config.toml
bias = "none"
num_experts = 32
slots_per_expert = 2
shared_expert = true
nesterov = true
adamw_lr_other_params = 0.001
cautious_weight_decay = true
steps = 25700
epochs = 42.1
final_lr_fraction = 0
weight_decay = 0.003
Rows from block 7, named by matrix and row number. Each number is 50 + 15 x the weight over the matrix's rms, rounded and kept within 0 to 99. All counts start at 0.
# fc1: shared expert up (model.blocks.7.mlp.shared.fc1.weight, 96x192), inputs 128-191
fc1.20:37 70 53 33 38 67 47 37 48 43 68 57 45 27 40 67 45 63 50 56 83 31 41 42 78 58 74 37 48 59 55 46 41 43 59 31 57 55 79 51 15 41 59 64 71 36 67 58 47 63 21 29 40 42 52 54 57 07 42 64 53 58 62 55
fc1.21:68 82 49 36 59 70 29 19 58 46 35 50 35 39 48 45 41 39 59 46 68 43 71 41 91 28 23 66 38 63 63 72 57 32 37 34 46 43 59 58 53 65 33 37 62 84 57 48 49 62 35 58 27 59 44 64 64 58 66 64 51 77 34 57
fc1.22:81 55 61 21 77 36 35 57 47 58 79 53 61 42 61 57 76 30 46 50 54 50 41 41 73 47 62 50 47 51 56 53 68 33 33 49 51 43 26 45 41 74 61 63 57 40 54 34 74 43 53 51 55 81 53 63 33 49 56 31 29 76 54 55
fc1.23:46 57 34 43 57 48 39 76 39 55 60 63 66 44 47 55 50 43 21 38 71 27 67 38 54 29 35 65 41 44 40 49 62 27 48 68 42 53 41 39 28 41 31 57 43 61 31 58 50 72 59 56 54 73 19 49 83 51 49 74 56 48 42 67
fc1.24:55 60 46 42 61 68 52 72 37 37 66 17 71 54 46 39 62 56 61 49 38 49 62 52 32 30 57 37 60 58 47 41 69 34 56 52 53 50 58 33 28 59 39 33 68 39 57 52 82 51 49 50 60 58 23 59 44 53 68 23 50 59 64 45
fc1.25:62 58 41 49 39 39 46 82 77 57 26 63 46 49 49 24 48 38 51 39 36 62 59 52 28 47 53 58 35 21 40 44 63 28 39 63 75 42 44 33 80 66 63 73 43 30 40 59 71 56 60 45 57 77 25 53 62 61 58 48 60 42 78 26
fc1.26:26 55 62 50 37 21 71 49 35 57 74 52 61 43 42 49 38 39 58 31 40 54 60 40 32 73 36 48 48 46 60 49 53 45 52 61 50 61 57 70 51 41 55 61 71 49 61 38 52 44 67 63 28 58 44 59 50 43 58 32 63 65 56 44
fc1.27:52 67 58 52 52 31 70 57 38 58 43 54 28 19 38 59 53 25 87 39 16 56 47 56 53 74 33 49 29 61 39 43 36 60 49 65 34 30 61 38 41 46 60 62 62 52 67 68 33 51 60 64 29 54 51 80 64 77 46 45 45 73 53 93
fc1.28:62 53 68 54 37 31 55 51 12 58 40 36 34 37 69 49 59 47 53 49 58 39 60 65 55 52 37 52 59 25 31 69 38 35 51 56 48 78 63 48 25 38 64 65 31 80 73 31 28 32 36 59 68 27 39 44 45 82 63 45 54 75 90 62
fc1.29:46 38 65 32 57 39 59 51 17 53 38 44 64 31 71 53 54 47 41 56 60 50 70 25 48 64 34 40 53 63 51 46 39 59 44 45 25 60 52 69 51 56 51 65 48 31 73 35 68 51 59 55 48 56 87 42 65 20 47 37 66 77 54 67
fc1.30:64 24 69 50 38 70 38 53 34 60 38 61 60 67 76 81 99 19 48 90 59 37 44 62 56 50 20 47 58 41 60 45 65 16 54 46 82 52 52 41 21 36 41 68 57 51 42 59 51 39 25 87 35 52 17 44 56 52 34 61 25 80 40 30
fc1.31:50 55 83 19 49 76 13 56 60 72 69 48 41 43 60 58 89 16 25 47 73 20 26 20 47 33 95 41 92 48 49 58 48 59 55 55 59 59 71 85 64 33 68 48 60 68 37 38 73 75 56 68 75 14 50 39 37 59 62 17 63 31 79 31
fc1.32:43 48 62 46 41 48 59 54 28 47 67 34 58 48 41 30 55 50 42 41 41 43 42 65 58 53 77 42 61 48 51 56 51 49 27 45 34 57 28 53 50 60 61 56 34 73 44 52 43 58 50 44 67 40 51 48 57 43 60 33 59 30 55 55
fc1.33:97 60 29 23 43 49 55 45 47 47 58 57 77 42 40 43 62 62 28 55 58 25 52 61 65 43 29 28 73 30 53 61 49 48 64 61 43 23 82 26 36 51 66 57 43 49 86 46 36 54 59 25 77 58 78 37 65 44 55 49 62 65 45 40
fc1.34:94 71 72 40 31 66 46 70 54 41 62 52 44 52 42 50 63 35 71 61 52 16 56 64 56 28 36 45 45 65 47 25 56 33 34 38 74 52 64 45 44 55 37 43 31 12 62 62 64 55 51 48 50 49 73 31 28 50 75 59 73 46 37 41
fc1.35:62 40 50 01 53 68 38 50 52 38 52 47 51 76 27 43 50 42 71 50 42 45 40 57 18 53 46 57 49 53 50 35 62 36 50 75 71 44 43 82 54 45 26 41 21 47 64 13 52 40 66 36 31 61 52 54 32 72 50 38 42 50 56 57
fc1.36:53 60 52 43 43 34 55 48 44 42 50 40 64 49 62 61 20 51 52 54 17 25 34 66 41 56 41 50 67 59 34 43 45 50 60 43 65 64 38 50 60 54 61 70 50 48 46 23 51 73 32 59 51 62 39 42 14 47 48 64 72 56 52 46
fc1.37:39 70 39 51 52 89 48 63 68 25 39 25 45 60 64 30 32 71 64 31 41 52 46 66 62 46 77 53 47 34 55 42 63 43 78 39 49 64 51 45 38 58 67 36 59 48 55 40 49 81 53 44 81 89 59 55 19 55 34 02 68 37 42 45
fc1.38:84 61 67 42 60 87 81 56 23 65 16 75 34 66 60 59 48 59 33 58 57 44 63 83 59 70 68 37 26 52 24 52 47 59 75 41 56 65 50 30 28 61 67 71 64 56 80 45 59 26 39 37 55 32 52 41 50 73 26 50 42 48 58 49
fc1.39:55 57 39 26 40 76 45 28 59 51 50 54 42 49 48 61 28 30 64 52 67 81 48 42 74 50 37 45 00 62 86 68 50 44 32 63 94 56 73 46 58 58 69 56 46 37 61 76 46 77 47 54 69 57 46 54 55 44 59 57 48 72 15 45
fc1.40:65 43 15 36 56 65 63 64 40 37 38 22 65 48 42 61 63 39 28 67 69 62 60 92 66 30 73 41 58 33 65 42 52 30 56 53 53 38 38 79 28 50 50 58 61 59 75 50 57 56 45 45 54 46 35 46 68 53 61 50 71 53 57 22
fc1.41:45 58 54 69 65 33 54 68 54 65 49 15 66 53 42 54 46 33 35 51 34 33 71 75 60 68 38 34 50 32 34 51 45 45 43 35 45 55 74 39 49 63 64 51 28 77 59 08 68 47 60 42 43 72 52 63 80 51 39 29 71 57 58 53
fc1.42:54 54 59 51 75 35 45 29 48 66 39 62 58 51 53 48 17 22 32 32 10 69 66 19 32 36 69 65 54 53 63 56 23 24 74 05 55 79 62 57 47 60 35 50 73 50 78 35 26 40 46 63 48 57 61 36 66 67 63 57 93 69 33 50
fc1.43:59 51 55 16 39 68 51 37 34 43 51 55 79 46 56 50 38 64 39 27 82 26 70 49 28 54 50 58 39 26 60 50 35 49 77 26 40 34 35 63 39 48 48 44 43 43 57 27 65 41 53 45 51 57 61 57 53 51 42 16 46 32 37 80
fc1.44:46 48 57 43 55 51 45 69 31 41 41 50 63 61 55 50 26 12 52 61 72 47 20 61 66 39 49 31 37 45 60 66 60 20 47 40 56 20 42 41 76 67 35 34 44 50 61 27 50 84 44 58 36 33 57 46 41 54 65 58 35 67 34 53
fc1.45:50 49 61 28 46 66 48 43 46 53 75 60 59 55 39 52 26 50 63 53 51 45 52 59 49 45 61 43 45 56 44 67 63 58 47 78 71 58 55 71 66 67 62 56 46 52 50 41 54 51 44 53 44 57 50 56 46 57 59 57 41 49 58 42
fc1.46:20 55 53 39 43 54 66 66 55 60 58 14 48 41 58 44 31 51 70 30 66 50 70 43 26 64 52 69 63 81 58 21 45 60 69 53 62 42 71 50 76 56 67 34 64 49 67 67 60 55 50 45 32 56 27 69 65 43 46 41 76 52 49 49
fc1.47:78 48 45 23 52 62 66 35 33 55 55 16 59 47 51 51 51 44 37 57 56 27 91 30 32 75 57 59 57 46 58 47 30 59 39 50 62 67 56 62 46 53 66 48 31 43 61 34 44 53 57 62 64 54 47 52 56 49 54 35 53 36 22 50
fc1.48:76 66 36 37 55 70 67 84 49 63 47 58 73 75 52 39 79 06 40 65 65 50 70 72 57 72 38 56 32 38 15 43 75 42 28 47 54 57 43 48 41 49 81 58 25 66 62 60 81 50 38 40 50 38 29 42 70 86 61 45 40 48 53 31
fc1.49:67 38 49 54 52 44 64 53 57 24 42 42 33 14 93 49 57 33 42 51 36 62 32 63 26 53 44 46 43 45 49 80 40 43 75 52 45 83 35 43 29 60 43 51 42 55 58 27 34 54 38 44 64 48 51 63 51 33 65 54 50 33 43 45
fc1.50:80 64 72 67 46 73 49 54 54 72 68 36 53 34 53 34 72 70 73 15 42 52 63 61 60 30 36 54 64 60 21 68 33 42 54 43 36 69 47 49 36 59 58 83 41 62 44 32 83 60 46 40 49 47 42 55 59 51 62 70 68 55 63 46
fc1.51:43 48 48 57 48 81 16 51 66 55 51 54 63 30 60 68 58 38 40 62 21 45 29 42 57 60 42 64 67 78 43 46 60 60 52 68 40 39 47 52 95 55 54 46 25 25 51 27 50 70 41 32 68 39 40 53 56 57 64 51 57 40 48 38
fc1.52:66 40 63 62 35 52 47 59 64 25 52 40 60 39 50 60 26 74 88 52 86 69 47 53 35 60 56 43 31 59 35 72 61 31 44 48 45 22 51 77 56 54 59 49 38 49 63 46 41 72 40 28 41 51 41 74 53 64 64 58 57 64 51 43
fc1.53:52 89 59 34 77 56 34 56 45 61 52 34 58 48 35 37 38 36 51 32 55 52 34 54 32 69 37 55 17 40 43 52 64 66 61 36 60 47 41 68 49 67 64 53 68 62 46 35 53 39 69 48 52 49 52 46 34 60 49 60 30 69 56 40
fc1.54:25 46 39 39 60 69 63 53 44 57 39 39 54 38 49 69 44 54 75 71 60 33 40 56 35 61 42 60 61 47 74 46 16 52 55 50 45 57 58 56 41 46 50 49 48 70 53 71 47 55 32 70 58 48 67 47 33 46 78 66 34 49 21 39
fc1.55:56 35 47 34 43 68 48 71 46 35 40 17 66 42 36 20 60 49 26 27 46 62 74 54 24 39 42 44 40 32 59 57 50 24 61 65 54 63 57 66 76 70 58 49 41 62 48 52 24 50 43 69 68 42 34 44 71 56 52 54 20 47 49 43
fc1.56:41 44 53 38 68 26 19 43 58 61 41 64 39 39 54 68 73 43 57 54 39 50 49 31 50 49 42 59 35 41 50 41 46 52 67 56 73 53 63 61 48 47 49 60 47 50 60 26 49 54 50 69 58 34 64 47 58 66 43 63 31 62 56 51
fc1.57:16 50 53 33 52 41 61 48 45 38 56 53 56 73 57 49 43 23 60 45 34 47 66 24 45 39 45 50 32 74 42 48 44 37 47 59 51 35 33 73 48 46 56 49 57 45 38 49 51 71 56 19 77 31 20 58 64 43 41 36 53 76 54 34
fc1.58:67 24 76 41 54 48 56 47 49 21 45 39 51 34 49 48 51 71 27 39 55 33 64 67 41 57 38 74 42 35 54 43 37 37 80 33 69 59 49 85 62 57 81 61 43 59 44 28 49 38 39 30 49 37 62 41 72 53 55 59 36 20 49 63
fc1.59:28 44 41 63 71 77 48 67 48 30 66 62 81 46 61 50 47 67 40 48 39 56 40 39 63 43 63 38 22 39 52 49 44 31 41 75 57 66 53 54 56 64 60 53 78 65 23 34 66 39 62 15 62 57 37 71 56 69 61 53 48 47 53 33
fc1.60:37 49 23 65 81 34 66 40 17 53 49 56 57 31 54 37 21 75 55 38 36 68 60 64 64 43 00 46 16 41 44 55 74 49 42 13 43 31 48 21 34 99 57 26 24 40 85 48 33 29 46 64 33 85 46 86 60 41 54 70 45 78 00 76
fc1.61:43 44 25 29 36 57 60 54 59 53 60 56 58 33 59 54 39 49 16 24 48 64 28 31 63 29 46 38 36 53 55 20 46 30 35 62 57 38 54 34 65 53 75 77 64 39 50 67 54 65 66 47 68 51 61 26 73 56 38 59 65 35 29 41
fc1.62:48 43 52 52 59 68 34 45 87 57 60 48 43 69 61 41 41 24 66 50 71 44 53 58 46 40 83 56 45 50 58 68 32 30 31 49 68 74 64 60 53 39 59 46 38 56 73 49 60 46 47 37 37 79 26 58 56 49 72 61 39 34 36 66
fc1.63:21 39 48 31 23 70 54 56 42 43 47 31 77 29 42 58 58 20 67 40 60 63 27 58 77 37 68 34 38 48 76 36 39 32 25 35 72 40 69 40 42 89 52 45 73 49 60 75 72 45 57 56 57 40 60 38 73 51 30 44 54 33 46 69
fc1.64:39 47 38 68 75 32 52 45 45 71 53 43 48 15 45 63 47 79 56 44 53 73 63 60 48 59 30 46 30 22 49 65 43 56 51 54 72 48 23 39 53 68 30 45 38 41 83 50 38 50 63 49 32 59 36 51 28 61 48 55 23 62 48 48
fc1.65:45 35 42 23 33 38 68 52 45 26 44 47 56 40 73 49 42 75 53 38 49 54 34 46 65 36 47 77 63 67 43 36 40 29 29 56 39 50 41 52 09 68 44 54 67 87 23 31 67 49 49 49 32 61 39 32 61 59 69 55 17 44 65 43
fc1.66:74 52 60 37 70 87 62 77 37 54 50 66 40 71 43 37 63 43 52 71 55 45 64 37 38 30 74 33 58 51 66 62 57 47 28 67 56 50 56 42 45 56 43 51 32 61 42 44 75 41 70 10 39 66 38 68 71 52 83 74 45 35 59 61
fc1.67:34 52 14 63 53 53 50 89 60 46 44 62 76 31 51 24 25 49 47 51 45 63 45 68 35 47 66 53 37 42 57 77 43 56 51 47 73 18 33 67 57 70 68 27 48 55 57 57 44 45 56 32 57 67 45 10 50 33 32 47 64 50 49 67
fc1.68:87 43 58 36 53 56 53 53 58 43 62 44 45 49 55 61 40 06 35 56 50 51 80 61 45 65 69 46 33 34 40 21 63 45 57 63 70 63 63 44 24 75 48 51 48 61 54 45 53 63 27 64 62 45 50 42 77 38 48 55 48 55 38 56
fc1.69:63 44 42 45 41 71 64 17 57 76 73 74 83 39 45 38 43 57 44 37 78 46 56 38 69 34 44 57 42 51 56 32 31 68 61 28 43 47 28 42 45 66 52 64 27 52 65 52 63 75 42 38 64 58 25 50 71 56 76 55 61 34 67 60